{
  "horizontal_flip": true,
  "arch": "mlp_mixer",
  "norm_position": "pre",
  "activation": "gelu",
  "patch_size": [8, 8],
  "layers": 6,
  "residual_init": "zero_last",
  "lr_schedule": "linear"
}
Rows from block 3 of a small masked image model, named by matrix and row number. Rows with one number belong to one neuron. Each number is 128 + 24 x the weight over its row's rms, rounded and kept within 0 to 255. All counts start at 0. Numbers have three digits each.
Before each neuron's rows are labels from the 100 images, of 14976, where the neuron reaches its highest value: "top examples" is what is common among them; "lies over" is the class under the peak. Only what is clearly more common there than usual is listed. The data: made-up ball-and-stick molecule models.
# fc1: MLP up (model.blocks.3.mlp.fc1.weight, 768x192), inputs 0-191
# fc2: MLP down (model.blocks.3.mlp.fc2.weight, 192x768, transposed), outputs 0-191

top examples: space-filling
lies over: grey ball
fc1.691:089139152111106107112097189101127097129126136140098105125132117110124101126150168114139178152144128143129086185130115091121170126115151137126129090109149178149146116115104171110178114133108122138091139132058141115134123105152107113125118151135147154135132158109116120092119149119144121109131101096095100104125128125160177140128132151151113101125142158164173121124133109117155112161130078128103106125123136148093150123139121164121164137144139187133137120125081119100137133100067140148123086147156095104121102121097108077147131169115172135103116162145102115120100157119138125127
fc2.691:171123088134147149160119114142126168135135105123132179149139153151131150141117118166129102091126120103127168058122162142135116113147122128119126177135115087112109143133136107152075149117126121147164128146168124105129121129102129162127136101126097079114129085166130143124122104125114128131116130150148161146110134122078091132116164104105150120145108099088079101096134145126119131092135167148147146129130131121175124116100130069145103122096131061127108137135180126149135104130166105099132183112109135152138159130164134185116095095129093130146156098124142138135166109129112121149

top examples: space-filling
lies over: grey ball
fc1.271:158143144131139110148128104101138135139115130129137159138120113104101112137092140149121114128134146100130135121157124108109181154121138126112148134143114139137131136124137124138126151104125120101122146106099123163112175105172145104162114178121127123128141203142121114125205121129139121150106154143116128135143109160106087106163112131105116161147118153096132090143118113094165131100076095104155104157170106132133132148149135174091205115060128107126097122106100132115175111118118110153121137150098102105098167174085123163125144107175102113141123115139139142144125097107122176137
fc2.271:119121112168152124127119139142147127162129112126125091070133156139166133135117148120147115148155097099154142140119146126138128130084097127121159152140141133116137124144129160131150127148143080108134140147130115155177072140117088107127141124115134134127131086095129116144087128112147124100144129106096144106125159178188154147103162130144134096143152103146104127147143151169111141150150153163080148105120132157121115099137139070175147143143123118128123150095142116152101119131155134129174135153122153196124110112116137083068092171128053143154117161123140122086147119149112128117

top examples: yellow ball
lies over: yellow ball
fc1.59:138131119117139120174125130114094125159132144120117200141147129087127118112135104129148105131090182123096103145149116120150150112048136111144057115110144151163139122119127125055160122130131129126102153141212146125117139106116163145140075153142086122132132109168123178080129113136129128146128160105058113162138122100133111133099118115136127080139161148126102136117151142121124158141126133155126120145096134124126125133145129124115135154105121138122095127131161118064165121124120189074145116125123137137168135111132114122100130123133132097137103117119131127121121144107133126114
fc2.59:085132099086075140085125118157086137074171118128120131131152090107116056156137138102170119151128136137106137156122111137154092123131099132122108133167114158136097162143114097101095106172141112151149136114133114142090130140125124088122106088158109138105149108119148150127169140135140143124080121100129159118191126142092080115118129132124116139139146090147158103167122119126180119112188126135101141165149102105144119085122168099115113107149123091141083150149100131100078116137119117127136164124119120132113146118093123128109100118112109128106109132127115116164132117158143117133

top examples: purple ball; space-filling
lies over: purple ball
fc1.510:127133112116164116138116119132161103113114128117147087138095133169165119116087135127140103129171084122140116147129100085129152122153143120097102121131131135114145102137123128216144119124128135125087123145110156140123103124181091162150147135114165128104149149135122105131136096122126123124134135141172133134152129114106144110142139126147125135111068128121117200105109145126111135112121142126120130076163155160155106121133100110149108086130122126193143133057128115204171131124148095140057102128114110136108156134127138107154109079119128120125151117111098111121159145147107105127
fc2.510:125134087114144118146123106145051122112064105152080134111140112168122116150147118119133154147148091132098084124144159148137132118119093103104091135147115126079095145103140147163085126168147169151102121139138136175075083123096129128142137086141152112109185131134109130128145123118130137110127096127146146129171089166088134147162119132131146155103080122139116171162147134104129126115119112126126126097138110104151103110129126093157089115119125093145101144137097141142123109134166111106144164162138100131158154120120151116066131129095163125152103109139104122137143133163106141127

top examples: dark backdrop; space-filling
lies over: white ball
fc1.542:167117088159115126144122145132105158181098105147148159135140138151103140142130075158143100133137127105124100113116127117162140104132144106151167127096115121193115146129077136116138117133140148142109107176165163130120142118130103140147154135168146154124150106089089149144141093122149153165117144099113116154113091103128147138124078161123093145149135142122144151130141127096136160155151128097137061128146094129126050133117131149137161131107139148150119170140123144128095095156123140116133152102129130130119133157119121128112118107212111172114127139118129169127109163087150106130
fc2.542:105126178090131120122121132111132124108154151116126100146113136129174139139126171093132162157127162158115144132108127146090120150103111140113115154140151149082133099142166090149117107106104081101174163091102107147128099157145139139129067136109100135133119163166174116133124150143130092101136109124143147116139156155134099112139183091137153096138125111136112112128108115199118114108109126177104174123102159144109184110141126066116117153153125121100154100114131109143164150133172129132126106151123140148132121133122146165150121136104116076167112144145131112121155101155114152141

top examples: purple ball
lies over: purple ball
fc1.295:171091157135185150150112141116141161134076127123095141149139129129148118115109109131140138187112141126118150114119127150144211085083142118118119120097098164104124135138124138110136129114103114090139137121136157121108136092138121187103123139122078110140119121135123136129135124143101145149150125180110132127116118142131119146183120127146135129115140151133154101118084145132080127134110156152137142121085187116147140126135064150131094209170126118108108139153104092139132147090149120146132124161123165139104170128102122146140122140158130156126141094118142138118128136191135120158
fc2.295:155149143125170096132115118140135111128098130092103116105141115155137135127092107129148138151130096127139116141148133153137143128131118112140108099137096142107113122116128152161088116143152131140090129144144163128087071143095114092150107095158142144063130144142148107194124149105134103110126083142178134116150110176085109192141109130127134129091051137145111143155134155143140155131128122123158158124126108145181120126114143106162085117122098117149117145139121150081111131123131148120122163119113128128165169113120162109061100094158108183143123111134142114135120133156119157110

top examples: purple ball; space-filling
lies over: purple ball
fc1.39:150124144124131118160095121142130140067168150083129120112113128136136183120090154098157149126126129146112120110109120123130162132150126099118138106132124129134140158164101121137114141155136125090229113167132123125137137096114126117135063134148125111096163130132162142115099161105093070147113127142121116089122113134114135093145137111111132105142142125162134181131139103108142102095115147131130156120087145145186102100123091110129152168159177156116116124134160088150109096138131123126127116108158148120165122137160163139122146135136113052119119130125101124105142155130116089146
fc2.39:113173124132147106099140115107126140157127109122136126103127070132152132115107115148121130136163150135161141138161102137114147126114119122128095112135139119182119146106147164102150156141097117134069128088136127087149097182147125173139158102110145116117139127107144087091106122158145115106130069119113095146133143044090163123104108184147132121123076150128144092131150145149147148128139144122137153129130161086157126139133135172146124126148121110097123091156117162104139099138149129113125129131113132135119154137104134126160090133137133167191122152127117164199117094128112108145

top examples: orange ball; space-filling
lies over: orange ball
fc1.333:123117151148088166141137108113132166130147118120146128148153133069085154120115131092149152106102134156063129132135136129125140112119095103131157129098154121128122110099121146096144129128109106083135126145102145099151111122133140104112086126118136158119138152141141169141138120175108142113087125113087179140132140082150131159099111105112127126148194190144102106121176131134108145149106138133129160148076110137144137086128157116097117153158108150113144135094119138063110108112142114106170106163118180113088100148127083130102144170137120139150081112145152119126129131111147125126
fc2.333:113144119104138096130130132150170135081125126123121118084128124132124105137166133122151187154136125120161112084129120135143104134127158147129122121191055117123060149100114133130082118131187149157131173103131147181099103159122138106101161121131142081108135120148116124137176117132137125126083121144122125110206092128101117137137138164087118142126138113123121135165149137156150081120106120136095118091142110121108128105148153129104122106083131069159117130133159135141090144127079144108125132104132138124105122155120147144124133132103105095160168137111108131120107137148113129109

top examples: purple ball
lies over: purple ball
fc1.459:109130128129116100078158115119113127166147123178108100119087137112078133152102129123093126139139163141137137136145165129097168123114180140128137144122137140148097116146101115118111092138127122109138178119090159120111156130123142147107172086107091128137113138109153129131160120131155102157153127142134130116117140155115144084127135128113167078124130091140145144182145142099131180091121097071148075150137196159111156142111130125135092101102092113142093102120145138158131084109133149125123115122099123120110136158167168152150153163136117157147138145111090159135088118100108134117
fc2.459:154165141127146140158111153127131126114076130101140168136173103139168092076148139142143093140121095109122105103115070132187103099105111131154121131127118109105130121104136139138157152085139134128140085150151092109115089117119133114136082160113155090113128120170114128151083139101122167111093124118112119115118097119148126122121128139143131158123106133121126112087141121176092101138117156151095167111099089106108120091143112150087140142137199147109177129117113099090119149134123106154143121116148104138140137088123103081104111094110132090122138112152146100150166146109145141129

top examples: space-filling; balls: three; balls: four
lies over: grey ball
fc1.482:142097078120135117145123149111137116135115140149091123119166174116105132091130128151142103134160131117117085159171149137106157181111158154136154110132149128133110091120139121121119137123102085105126126122109136160126130141128146175096151135152109148154085104109100148133130128102153104101160083096124168114157106175151119100113169147118151124106111150142159137147091119109128166160113152131150128173158138132132131121095176130142167103054109155122103128130076137130126134081105123117153149091111151112164134123157120089125159123133090092132132127123108163110092165122145080131
fc2.482:113147145153116141135135112158125152129119122115135152152147100155137156158113128155124119173125114163154172096115132136116148081171106121129151146133095122129100131143086131101191096172132155151091129167158120101156109096137138094124111098118109115137130137154132121117109132171119157144110147122124091141114124086091111138153090090144128120135153087135103141072168114103172102107085132111122107094079121117128120120103113126089127116169157093120172161132171101139125107198145137148120118157136123136120117084139149126130120151095134140162138126135157107138153111166096171147

top examples: space-filling; balls: three
lies over: white ball
fc1.85:137138120096135128171098117123114088138119114123107200112090078109093138123082116206117138140120078106095130108116152091116164124133130154159170127135139118149116117147105106112127153188126183141126134135088125162134134160130118109139108141120147126104121124096118140102130122138130117097116188087098142136144127145112128099140120111110145165114149140144140125156135103127130130116163086106167157133108153092105126138158119170108187137146112167129097097164095152167151106128140153112091144119135093142126173136124113137111113107138091111155142154119102107153126156140110136121
fc2.85:142206104191150164123103125106114148127131152108140126132081112149124128142111105161138137149161166131111118133150129094150134099156138100121069102103137150145125142084144145134121168103156084125125144161139045125176120123123111166143095155120149127109119095077111145121106122139156149153112102120103140116129121178135145136104148135128074130135142108141154152158115152135112145136119140108125113127108101116126154137157103125114180138109132144160199139090138149108112123101170135125135100137128129148119126141088128113147121117147104138190149142115173121095140123135121109141

top examples: yellow ball; space-filling
lies over: yellow ball
fc1.228:206099138129135119143107140108143118178127140117116151114107143133122115112141111107134170094149143137113125111174100152132094104149109137158090133083109118165135136143154117121130121153082173097128165091100144159129100131104154153144146135138113137081116094075137205099162127118104110114129124154114154154138113115118113136122163106119136132164114157133176168102134163117139130110138106122135080115146172120110124114145170106099145146133151125180168121153134140153142168123123164146103111140135134137137145151103193137159112129164136107160150128102138110099130102126156135146
fc2.228:062156090103107131117137145134123104103116144138110125143132128127107150100127160181127095128086092137158142124091191129138154140105166134130118138154131151126092138119070133094159108080148099140159122159135087089118124129122110140109132136135121095155109143170123115131100130145154174126125159087147123109098140145138147114084108130154127120131141105110111104152134126111117121098150167147096178130097114126134114109103097155151128128124113148115094144091141106095128078144106112110129174118144119115114119102163068132107148139069136125138120117165139164162131100142101178146

top examples: space-filling
lies over: blue ball
fc1.131:118124139127135105119128131148131139126165110147136099170105147169147095133178154121107127126132160139131114092105111130133153104111119112089151137112144159102037147159088108125133099165113080122121123143161123117145129109172111144108097159121129124139112130149122125137094099148148129139138140107149171147112110080106152139162129127126170114116158154113172116101138143150138107099100171114146100102159096141097134106149122139126140113135141144113139139115095110084133152122131108120080097135104096140145172144125134162130138136179130117143138107083051139144110120122122200157
fc2.131:120137131165103154146147142127124098125099146116138155092139109137105169167072119178124152138148100155121168156135152113100115150148132149183131136154132119130226156139154130131133138097153122128129125143095122144089122120133135123167127089130144139136196145087126140123153155112092151116130094128112096099122147196143145109099148164128096134140137115136083134147093135101112159139137088121116143140124150124139120128096120131111170146117145118169110093112152144126133126144146136141158153104159129156109103112115141114125111136110152138096112161178197150115149132153125098137

top examples: purple ball; space-filling
lies over: purple ball
fc1.94:106108156129198134135128155138083168157028144102054101105111078128117157131107138108136188147145118109116137118141110127110151117143100111111146118110166165120135091139125131157115108132124119134165143108094154114079095138138098142145135158094146125139125153120127103119122122147132107139165101127143133114110094116108145154156134139144126118132115101145163135111154139150137152128087103146140171073107112110126109166110112116195119166099119119138120146120134116165121121112102099151112110142112137131185151114136121143141112124132121159130135076127108162100138114150127132138
fc2.94:126134148066146145140097128184080150097082178110107120107123098143072138158147101107132126144121124106170087102110143140124143175124138120119093112119178120129143153151120108107103114142147149101128131131127118079094102177109129108171065105141068194133114110120119142127148137132128120140077108145136174118153122154102086159162130141116089113107113101154099103144178136144125159123187154126138128125123125101124115115151147109165113126133099140119113126157093139120128118117145122151123112121131112103115162137120125134129098131148136147158133128138167106120134148154111096133

top examples: dark backdrop; space-filling
lies over: white ball
fc1.31:143113099150110164123154111106135121128130160098114110108126086137170115137075095162115135162150134136097084124109132129124169122153144084130114121108145132151162122107111113161161100153088148112149106112103177179134159137158163106137124121141138138117166122107142108161153174100151149149131140092098141087150116144146177134125086089115129124132145136135129113122154124120135139129143119157122114105095103108151118096064147111141190129111109118148127115112086120128149089134072183132139133127148120155087126155152122135083103158115124140106120160150126153111146171162129127086
fc2.31:140153165111109138136139154118123139132094102136115152154149143144155125104115167125092124059129123147096164091189133118141113118125086130137096130103137132103133103116122120140139140121183126137191151162137140120130127103111176164119155122100115078106099142153103140149110110119115128102113122119119124103133163094130091129130130139100202138141108113102145117109086150171142152169089154102088142080133122156120110109128091170084182130110148146119132132114145148196109100142161132150150133135137169123127108137121117125152150132109102132169133137109113155109128150135136101151

top examples: space-filling
lies over: grey ball
fc1.115:108145144124160141089153141124123127145128137134115091146124160150133151150093132105207131143145141138096117133124098141102179140119106122138105123143131147115151103137091112108118125136107125096092136139147122137090135111122098084120099107122111126124112152139096144147153142091133095116132176127149138114141116153084096175150145103101101149111125083100156141104154155077141076132124160138153148141108132137149097129098137124088140098188093127089128108110111116137160074113108147139167148103128120115113096102050112108126111125171111127100122182106162164131127132132117127119
fc2.115:135095120135108115135119142118141106121120140124099137138177158166132123115147138150107121105113157107125154102111099140147106080117097129113147151143072111124151174175136106117134135160140096121107098145091154128107140120116102128134169125132132123140119140115145130128114111123124153120115119087119129133086125103146161129107121101150213107173159124121116123158126174154108145114130068184127168091099168141112125091128138106144091135093130130123098143114137138101127157123159104099103114113102145149100106130132157118127148159127164028146161125129125084115146140167138132099

top examples: space-filling; purple ball; balls: three
lies over: purple ball
fc1.752:136114105081169150106143128126127132113109129114120115144123097087111107133095121104139168112185117124108128124111102132134154199123123115129132100112128099140109151182106144144088114146101187106086127098120107111124153136102121128144111124109119105090115097104129126158121121159099103122154115105100180153147092179118133167133113115178125123139124125147166139135125111129127088130173167135141096070107097119102120092207158116115113116149136183177118148184160122112138142149145129115122115108127130116142175126160138115141128104124142142137141136134132128144086136151135146129
fc2.752:116123170139095145116146115147152141144090124156093160121148116127112165128146180155124062120126136168134127117143104140145087088119115121130169173124140145109082075142143135163133105127140106126144121116138148145148098146121154135104160114114134070127114170156127120142135133130148151136095101112132118123151142130116112167087151117154168119125110138079160134121145145150140165120091093121094160134168154130152159147073125144124129147086134118141148137103112134098125150120100108185110129069145108159111130099138061138161094111114140127145113134143090141115172115120140126097

top examples: dark backdrop; yellow ball; space-filling
lies over: grey ball
fc1.332:151105119158112158192113126147124118140142193071134108161147083164149119146129098121120185194129097131171154093127141122103122173119094138138149120134119169131079100127084121127146144095116111135105166140113128165160133124118139129145107117158120103130159068145141134151122109079143151147121107114135140086128131105149144086146133141117090108126139126111146132156111085148111131123123102133152130074121104118130131127098139141120107134125120123127104119137098139092134072112095171143100149145134180106077156153088135130115127130171142138120134126130141132117150134131087120133
fc2.332:099151137107153089090135147097109140138099078156124131103126189108100114129140147136141075078176161115086126137118093137147139092127135137127128130136099085097145141110131154132130119171143134139163084107140158149105115126150112132136100158105142155111115189091124110122120145175111103089131129164132133170132123150120147181139126098106180121130106093148125126107131155113181112111149188108093133145128130142105101128114083110127158122126149126108137118091147103157109141145171100114167092130124115167144122130147113114106131133069110114141134149124088130130121121119151151131

top examples: yellow ball
lies over: yellow ball
fc1.697:144130111110107129173121108151140112126163131108189107091114144185150142117130141156133126100134145167142121141099136130148142139097130138145146104141172129149112092110114134071157130116077104119159098119131134143130081138148116124150110150110106107143088134155185168141146137157120177140161105116139141122103168187131136121095112121128107141162122199145126151149102156124095116121099116117141157068139082139129116110144153101145148058127111117122140166124122121171140138110112121156129124141173148098133125166139138135146153126128159134109125162108091156140121149150156148122
fc2.697:104173153169169138085138161096136158117104143140094136165153140129121094133135135093157130122127112068107135133131138116108113105126128132114097158143093121112150176147140111144098104169167157139090151150109137117161192125106129154103151107152158157138165110090094110107124112117148091106075129150108148137161091099137104133185159136121155103131103088142124093124166142138155145108144146133113112163111142123129132119123107153118121144146148132125113105131103154095088104120133121118129164095103112180099161097120115145102087123117118114171142115145162134111152126110101105158

top examples: purple ball
lies over: purple ball
fc1.545:122122115101097162107132095111106169148077107163174157085132136141125170127166162138143183127122154116138100160132138145137113136148143133142134131110105143163151054138176088139148134139109131141130127158138151107122146081122135134154138152084110149134107126160135203109142096134103167176130150107101146116105104137133153109184109124124132127139095088140127103157137111137122156136113143155150098172102150120105138167144131111153115132114158143087125168111150142133108113144160127124163154099097109111119121089112133149135169151143105119098111130098150122111107118117160103154
fc2.545:139145155158149099153120160131161103129176174121071100166101134105141117130107102146147087157149094140099168105128136113110142141113130127122127139144154121126121187120065177117139123114150105149146114118123109160125071177122108129102112113154151126125157148101139075152106141132162107087107080172184111145148148129137127162082150130149158140132157147092139119115138166097151116117137113135104152111157120118125135098117139152115128142140098110178131115154104144136148130137115130160111119169149128143140136175148145108117083105118156151153147143170134149152139152138109156126

top examples: space-filling
lies over: grey ball
fc1.694:148156124128128140098125159165132193126133120148165123140130169131142128157124107133147096132127119135128117116110131140140173183138107116139127139098076197083131128160128159152132156121157126166141130099110135142076114134136131129136116142136125142180140103144111131133158128098115133132126131106121181124119136056124117117139192128081097126176146170161119106098110129101146118143083100166115148141135101133142101111142108149117135112140115094131119126156111111155135140165149142172101110129129107083176080159059144137151122133153150143145123139095128142146142127101110122120
fc2.694:104154144113129109148137164119098087120114148133145134138174116156140111098148142120099120119193133151155174141161127118148084090114153145134109148148154114116125136168163089125161128134120108147129143129177142188169132082169139170110140116150165126110145140089109117138136115171163113106103162117139095128164106114127130112103074102145182144103121153144147114162127127151138132131144145103157127119120121120160144152069153111155125155123149143146138180065141139118130103125127135127155173109106137117113131098146133130114097100125151153100142109131103125092128097084139117153